From a checkpoint of a small image colorization model.
Model: 1.49M parameters, norm batchnorm.
Rows from block 2 of a small image colorization model, named by matrix and row number. Each number is 128 + 24 x the weight over its row's rms, rounded and kept within 0 to 255. All counts start at 0.
Before each channel's rows are labels from the 100 images, of 14976, where the channel reaches its highest value: "lies over" is the class under the peak. Only what is clearly more common there than usual is listed. The data: rendered roads seen from a driver's seat, with toy cars, trees and houses. In brackets: how many of the 100.
# conv: 3x3 conv (model.enc.1.0.conv.weight, 96x96x3x3, each kernel summed), inputs 0-95

lies over: verge (49)
conv.59 [132 101 101 100 136 129 110  98 141 166 118 116 125 150 100 126 149 130 108 124 129 124  91 111 140 107 109 132 119 155 126 135 132 141 142 161 123 109 141 174 114 133  92 162 127 125 148  99 182 141  88 135 176  98 110 118 139 107  69 134 132  96 144 155 146 130  93 122 129 142 186 146 137 129  91 121 105 129  84 146 119 191 128 110 133 148 127 137 134 112 100 202 131 135 128 108]

lies over: sky (88)
conv.65 [ 94 111 143  90 109 127 119  77 133 102 120 142 112 105 137 122 125 176  96 173 119 115 121 118 128 131 132 106  87  97 163 154 101 129  83 179  97 159 105  73 152  78  99 119 122  92 137 121 138 147 143 132 141 152  94 140 159 114 142 147 113 147 139 145 146 154 172 161 132 105 114 151 151 114 107 112 122 133 137 123 103 176  97 143 124 141 135 120  98 104 139 147 127 153 110 145]

lies over: road (92)
conv.20 [ 96 121 153 116 137 110 135 149 187 115 106 113 110 126 131 138 132 132 132 106 168 117  95 138 136 131 107 133 145 100 125 130 140 136 130 123 111 129 124 210 148 119 118 133 109 117 146 102 127 132  93 135 115 119 116 114 173 126 189 134 118 109 122 144 134  98 135 133 113 147 182 118  24  88 132 125 148 156 181 140 125 147 131 119 141 157 145 123 109 112 126 120 132 125 124  92]

lies over: verge (62)
conv.7 [ 94 120 128 127  84 159 117  88 169 110 127 127 135 133 158 129 122 141 126 145 145 108 101 124 115 103  91 141 108 161 162 125 108 125 115 178 120 159 122 171 114 106 120 148 125 128 134 124 130 122 125 131 140 133 162 115 138 150  83 137 109 140 127 151  92 126 139 134 143 125 203 134 124 102 127 116 114 165  84 134 102 218 119 110 121 101 156 123 147 126 137 179 147 126 164 134]

lies over: truck (32)
conv.64 [148 149 157 144 123 120 166 145 131 140 123 110 156 175 156  96 126 182 144 145 129 135 140 165 133 114 110 120 124 157 133  99 123 140 112 144  55 148 167 116 111 145 129  99 101 119 101 143 126 107 135  89 111 115 138 121 133 113  95 100 107 187 132  94 129 151 134 147 121 106 150 141 164  87 122 108 114  94 103 169 132 163 126 131 119 152  93 122 127 164 142 136 129 139 126 190]

lies over: truck (31)
conv.27 [136 151 144 125 112 139 123 117 161 139 130 117 169 108 154 126 151 174 135 149 146 123 113 198  90 145  91  81 142 160  89  95 138 101 115 153  69 144 146 101 134 144 135 102 110 161 107 137  87 114 103 117  87 125 100 155 150 132 108 131 107 146 130 121 144 131 150  96 147  94 133 102 164 108 138 111 141 110  97 104 112 164 113 115 111 149 106 148 161 147 157 101 126 146 118 126]

lies over: car (25)
conv.63 [132 115 101 132 153 115 145 139 125 121 124 135 133 146 126 119 115 147 116 171  98 140   0 125 104 115 128 161 149 119 124 141 130 125  93 147  62 120 108 133 141 132 126 160 128 133 131 159 132 156 147 120 139 136 133 119 120 121 115 137 137 119 135 131 130 112  91 102 125 148 158 127 165 132 138 148 144 133 109 106 139 169 117 114 134 148 130 123  97 120 140 206 141 143 153 157]

lies over: marking (53)
conv.70 [116 124  98 105 159 158 116  98 122 156 107 114 149 157 111  93 177 169 124 101 130 148 140 143 153 115  97 150 142 135 131 145 100 142 119 125 126 122 153 148 142 124 114 120 152 147 137  57 136 120  59 151 145 152 158 107 140 110 104 141 112 133 147 115 114 163 117 123 103 123 139 132 134 111 108 141  76 135 107 171 116 136 114 122 119 102 125 154 178 193 151 116 164 113 154 117]

lies over: marking (37)
conv.22 [123 147 125 123 131 160 128 126 153 146 142 120 132 127 109 135 165 158 131 118 173 123  73 129 126 134 122 121 122  87 102 131 121 109 119 116 145  93 134 137 110 131 166 146 177 159 161 113 118 169 127 129 142 140 137 136 124 127 159 148 128 119 130 112 128 127 111 118 164 128 157 133 118 126 144 137 130 143  30 226 105 158 131  89 132  78 136 115 146 119 137 114 144 127 130 118]

lies over: car (59); truck (35)
conv.61 [145 121 125 121 116 107 130 129 115 147 132 141 152 144 145 129 178 198 147 111 113 140 111 163 140 125 130 131 132  82 106  91 112 155  69 150 105 128 166 160 121 118 139 102 118 110 127 113 117 122 101 145 100 117 118 131 134 144 147 109 117 151 147 129 144 162 151 140 102 109 122 157 138  88 149 111 116  89 142 135  91 201 128 145 145 147 122 151 151 168 150 176 149 149  82 145]

lies over: car (44); truck (41)
conv.81 [102  92 107 128 125 109  94 157  92 135 125 146 101 128 148 128  99 155 106  80  91 161 146 123 116 135 113 170 131  85 145 119 150 124  79 130 142 125  85 148 104 126 115 130 134 135 133 176 139 135 177 148 122 101 131 128 115 169  98 158 121 102 109 161 112 108 112  98 118 138 110 115 148 141 124 133 143 135 166 136 134 143 107 128 109 146 132 131  91 111 130 218 104 110 160 132]

lies over: verge (60)
conv.92 [169 119 106 144 134 115 139 124 118 149 114 120 137 135 116 132 162 145 156 201 141 140 154 145 121 104 123 147 140 122 103 122 124 139 139 155 151 145 127 107  96 129 143 152 110 143 131 116 129 110 135 117 131 139 124 161 116 152 124  87 164 132 132 122 131 126 133 117 141 149 143 122 163 147 150  79 154 143 164 125  75 214 144 134 151 115  94 154 192 164 133 187 141 144 144 128]

lies over: truck (68)
conv.38 [130 123 116 151 132 112 133 114 107 101 123 135 120 132 163 133 116  88 137  86 100 117 144 116  90 132 144 144 142 183 145 129 133 124 123 130 137 132 101 146 139 136 109 134 125 105 110 175 119 121 136 119 123 110 141 137 113 112   0 104 132 108 139 129 120 116 140 136 125 138 131 110 168 155 113 129 139 121  23 119 137 108 118 141 130 143 126 149 128 111 135 129 137 126 139 128]

lies over: car (33); truck (27)
conv.12 [120 155 120 107 167 132 136 106 156 157  98 157 154 106 104 136 146 187 132 100 128 115  98 129 120 129  97 144 116 100 142 140 108 129  76 167 121 142 127 163 123 108 122 130 123 106 137 118 118 136 101 112 141 101 108 126 179 123 118 134 134 136 117 142 138 113 130 122  84 153 132 125 146 109 146 118 141 151  92 159  72 195  89  96 134 128 151 137 126 154  88 192 121  93 132 138]

lies over: dog (31)
conv.32 [124 112  96  98  90 123 162  98 148 113  99 153 152 123 115 123 187 202 125 121 146 127 123 141 116 112 107 151 146 101 103 142 117 119  84 154 146 115 128 130 142 125 120 156 156 152 164 100 122 143  98 136 144 126 129 121 141 141 106 150 103 110 141 157 133 119 117 138 122 148 142 127 152 112  99 117 104 132 115 176  83 194 101  81 149 121 126 136 157 150 123 178 121 100 157 119]

lies over: truck (29)
conv.60 [118 127 115  91 124  81 144 142 148 114 125 153 153 106 122 116 145 140 140  77 132 103 104 132  93 129 179 138 145 118 146 174 105 119 112  91 109 111 112 196 161 111 118 118 145 110 125 151 116 147 141 130 139 127  95 106 127 125 134 164  64 107 108 142 142 107 189 108  81 131 135 154 138 128 147 159 129 119 126 142 128 105 113 103 137 139 163  93  77 152 141 150 112 111 121 124]

lies over: truck (49); car (25)
conv.13 [141  80 124 157 167 121 117 126 135 153 125 101 139 153 149 125 145 183 152 133  93 114 149 155  86 139 175 172 142  96  97  95 129 139 102 112 118  88 125  97 117 153 123 168 143 149 117 132 137 116 125 129 116 147 118 126  97 132  93 111 101 143 162 129 103 135 116 129 139 123 114 152 135  85 128 143 137 120 151 148 173 182 194 131 121 128 132 138 123 123 138 191 151 132 138 151]

lies over: verge (90)
conv.49 [140 129 136 137 120 136 149 103 102 142 102 137 123 127 164 128  98  73 143  68 118 141 123 111  94 128  99 113 112 135 167 106 123 112 129 181 127 197 119 211 106 122 115 122  64 102 118 140 125 113 151 111 131 120 125 156 142 127 114  94 140 147 133 134 134 154 163 150 128 122 156 121 121 138 110  83 120 125  84 102 122 123  94 153 126 147 107 139 147 142 146 150 132 150 143 142]

lies over: sky (79)
conv.80 [137 172 110 170 146 147 163 137 102 152 130 108 178 151 138 137 129 167 149 115 110 131 121 142  82 124 120 154 154  75 152 138 140 136  91 162 126 134 142 128 127 154  96  86 126 122 129 130  93 120  84 113  82 112 130 121 113 116 113 120 150 132 119 125 155 129 127  99  82 147 106 144 139 121 129 135 138 135 130 121 112 168 113 124  72 169 119 184 138 128 169 187 127 113 118 137]

lies over: lamp (50)
conv.25 [123 127 152 109 149 129 134 162 120 144 112  79 122 104 110 140 154 125 130 114 123 113 153 142 123 158 142 113 165 148 116 133 117  99 130  86 158 103 142  72 138 124 138 139 134 126 121 112 120 142  89 122 123 143 108 124 170 108  83 118 109 112 115 102 143  99 149  83 102 143  81 134 196 190 142 153 142 125  79 151 130  67 145 127 139 127 162  98 138 131 139 101 137 129 108 108]

lies over: tree (30)
conv.50 [ 87 151 160 137 119 128 146 166  90 128 141 142 186 135 124 122 106 174 133  71  91 129 133 152 147 147 107 116 127  61 170 123  99 125  76 126 137 131 172 137 133 131 112 105 115  92 132  83 127 129  96 147 101 125 134 112 150 137 148 125 114 156 110 118 135 157 156 143  70 103  83 136 124 134 105 155 103 120 145 137 126 115 136 160 105 152 147 116 115 129 120 153 115 128 115 144]

lies over: verge (96)
conv.45 [ 81 133 124 126 111 141 142 108 130 114 116 177 107 145 148 133  85 150 140  75 100 133 164  86 103  93 149 145 119 121 173 129 128  92  67 157 110 149 108 144 105 140 128 151 110 103 136 175 134 171 165 109 163 125 150 146 133 121 117 145 124 129 164 121 116 133 115 144 134 125 117 124 134 120 133 143 116 139 144 147 131 108  63  92 131 136 150  91  90 138 121 141 145 132 164 171]

lies over: sky (79)
conv.89 [120 106 109 138 120 120 120 119 138 122 134 124 107 131 146 128 144 204 127 194 126 152 131 148 126 115 126 149 131  98 110 127 148 145  87 159 139 136 109   3 127 134 133 110 161 149 117 165 132 113 147 125 103 123 125 133 114 155 166 151 127 128 111 135 124 124 109 121 141 120  73 120 125 116 147 120 150 133 159 113 103 184 121 101 127 113 116 147 114 126 122 141 111 119 146 134]

lies over: truck (37)
conv.35 [161 114 115 144 156 138 110 138 123 160 120  90 128 138  94 114 160 158 114 106 148  98 131 177 129 137 145 141 135 107 114 161 117 138 139  80 118  92 120 162 111 105 145 145 138 172 145 103 145 121 135 121 124 164  87 117 121 107 111 133  94 138 121  95 129 144 164 104 116 144 155 135 158 117 136 142 147 140 106 226 128 150 174 126 131 114 137 124 139 131 142 187 150 145 134 148]

lies over: verge (62)
conv.52 [ 98 144 116 122 141 125 113 135  80 129 148 119 122  85 147 152 138 182 155  99 116  91 122  92 111 157 135 133 133  37 119 137 132 128  64 147 188  98 112 118 115 117 146 109 153 119 153  82  96 139 113 148 131 111 133 144 137 126 143 121 149 111 126 142 119  99 112 114  99 120  76 116 122 150 113 148 113 124 140 100  81 147 128 137 111 126 153 135 139 108 122 151 136 104 115 107]

lies over: truck (44)
conv.5 [ 75 145 153 115 141 160 145 133 179 146 119 130 120 138 149 123 135 182 117 101 113 142 163 122 107 113 121 140 135 212 143 117 134 136 104 138 103 121 145 128  97 154 116 110 150 127 101 153 117 124  88 144 117 109 148 123 152 143  30 157 136 130 122 127 129 107 111  97 130 120 150 122 148  84 147 143 147 147 101 141 148 153 121  94 144 116 171 131 108 126 143 110 117 130 119 136]

lies over: truck (44)
conv.34 [110 117  70 127 160 123 136 143 141 115 141 118 138 125 112 122 141 146  96  63 171 121 149 128 141 126 157 138 170 135 124 141 121 110 130 108 119 109  91 196 126 138 116 110 145 120 125 159 134 137  84  95 111 141  97 134 133  94 151 123 109 126 113 101 155 115 138  69  85 124 115 120 117 129 126 150 170 108 107 133  88  84  88  87 121 152 106 133 108 143  98  93 114 114 114 119]

lies over: road (71)
conv.75 [146 147 153 124 101 168 109 148 122 118 142 158 111  83 102 131 143 155 142  68 106 164 129 125 141 150  96  70 112 113  98 107 161 117 116 146 142 144 131 118 143 143 158  97 154 163 112 114  96 150 115 137  92 116 115 147 147 166 107 147 147 102 111 174 129 110  91 139 116 135 103 119 139 148 155 127 146 103  94 136 132 108 106 111  99 130 149 151 112 134 119  87  86  91 103  87]

lies over: sky (84)
conv.33 [166  91 128 128 119 102  92 122 107 159 142 119 109 152 149 112 139 172 167  99 128 115  86 129 119 155 112  99 102  87 106 113 131 121  79 167 126 139 123 144  92 110 120 132 137 163 112 151 121 128 196 121 116 123 107 153 118 138 129 112  83 124 138 160 132 154 150 148 156 124 121 172 140 132 105  88 136  79 113 104 103 168 119 132  90 147  91 143 129 127 148 163 150 115 114 125]

lies over: tree (27)
conv.18 [133 155 149 121 148 137 157 152 139 139 132 110 152 172 123 124 134 179 105  99 127 146 130 133 184 113 137 118 132 124 135 154 120 143 106 111  98 155 159 141 151 141 158 113 136 132 127 140 166 111 146  99 148 130 134  75 121 110 118 131  80 138 124 103 108 137 123 112  99 112 136 155 157 110 140 146  98 101  69 206 111 133 132 114 124 118 146  78  93 186 101 129 118 115 134 145]

lies over: car (30)
conv.8 [114 134 125 137 115 118 143 103 173 108 141 107 128 161 169 118 129 160 110 114 168 114 145 136 134  70 137 154 138 141 138 110 162 156 112 156 107 130 134 166 116 148 108 109 130  97 132 170 106 107 121 111 103 102 143 105 109 134 100 138 130 152 127 116 118 118 127 146 120 108 174 123 116  45 110 125 130 134 100 157 108 224 111 112 141 147 101 138 129 116 141 159 133 138 121 140]

lies over: truck (56)
conv.2 [125 131 173 116 136 109  90 115 128 159 143  89 134 118 117 140 150 138 107 137 110 109 121 173 147 125  46 101  96 122 103 118 121 128 122 152 134 129 172 101 155  81 126 167 108 127 138 108 157 132 118 164 155 102 133 141 181  99  95 111 152 146 143 134 138 166 127 136 159 115 132 148 129 140 114 115 121 156  97 107 159 141 159 151 134 147 129 155 144 107 144 140 196 148 129 120]

lies over: verge (41); car (28)
conv.77 [114 126 112 103 150 119 117 147  84 126 137 126 155 118 144 129  91 172 139  79 122 125 194 100 172 138 100 134 131 114 124 129 132 170  88 175 169 165 107 108 155 105 102 110 124 114 136 102  89  98 134 165 120 156 155 121 115 157 101 125 131 114 108 159 130 113 106 148 110 119  82 124 115 121 105 113 103 113 158 117 129 134 138 185 112 145 148 121 103 138 136 162 115 106 108 101]

lies over: road (78)
conv.84 [120 127 111 119 158 123 137 146 138 161 144 125 132 126 104 107 142 207 158 119 122 114 131  94 135 140 140 138 141 117  99 124 122 123  82 191 154 103 160 130 102 147 121 136 149 157 130  77 121 165 119 130 133 135 135 134 106 100 106  98 136  95 142 120 136 115  79 135 124 149 140 157 129 137  72 128 108  83 119 132  93 207 111 116 105 132 126 133 143 135 118 142 160 134  99 103]

lies over: truck (37)
conv.48 [139 158 144 123 123 160 107 127 117 147 131 112 145 139 120 125 131 173  89 118 126 110 110 162 161 113 120  83 142 131 133 138 112 118  97 157  77 163 153 141 131 106 130  99 101 133 104 120 130  80 105 100 118 150 106 110 169  93 121 120  72 165 118  83 125 151 175  81  83  96 129 114 156 123 142 135 128 109 118 108  94 140 124 154 107 149 135 122 143 188 129 142 150 138 135 144]

lies over: marking (32)
conv.1 [ 86  98 135 147 134 134  85 172  99 120 121 138 107 106 122 149 125 181 114  95  97 111 158 104 159 150 108 146 147 114 141  95 124 146  89 135 129 123 118 134 149 105 141 149 131  83 140  73 122 146  93 166  86 135 144 121 166 164 100 114 160 132 121 141 118 103 123 162  81 150 114 138 139 120 156 143 159 147 126 132 101 141 145 161 122 131 187 127 137 106 138 145 134 117  90 138]

lies over: sky (75)
conv.67 [ 72 110 129 115 125 137 147 133 126 123 157 112 128 142 135 121 135 195 111 143 132 127 119 133 169 101 145 142 106  65 111 123 134 136  58 128 129 102 137  92 123 117 154 121 201 136 138 145 141 149 142 140 135 153 157 103 111 160 174 188 123 151 128 116 114 138  86 127 139  93  97 145 125 106 137 155 123 131 131 162 116 140 121 101 136  94 128 100 104 106 116 106 122 132 130 145]

lies over: marking (72)
conv.42 [131 135 121 123 136 137 129 115 134 164 126  91 134 155 123 135 148 163 126 126 147 151 255 111 136 123 130 127 142 129 123 152 122 134 127 148 133 119 149 100 118 136 122 119 129 134 144 112 127 126 104 121 141 120 124 127 117 116 144 117 130 123 145 121 152 134 115 109 120 130 111 146  96 105 114 125 116 121 243 145 126 127 107 126 121 136 126 143 145 157 159 116 161 137 113 115]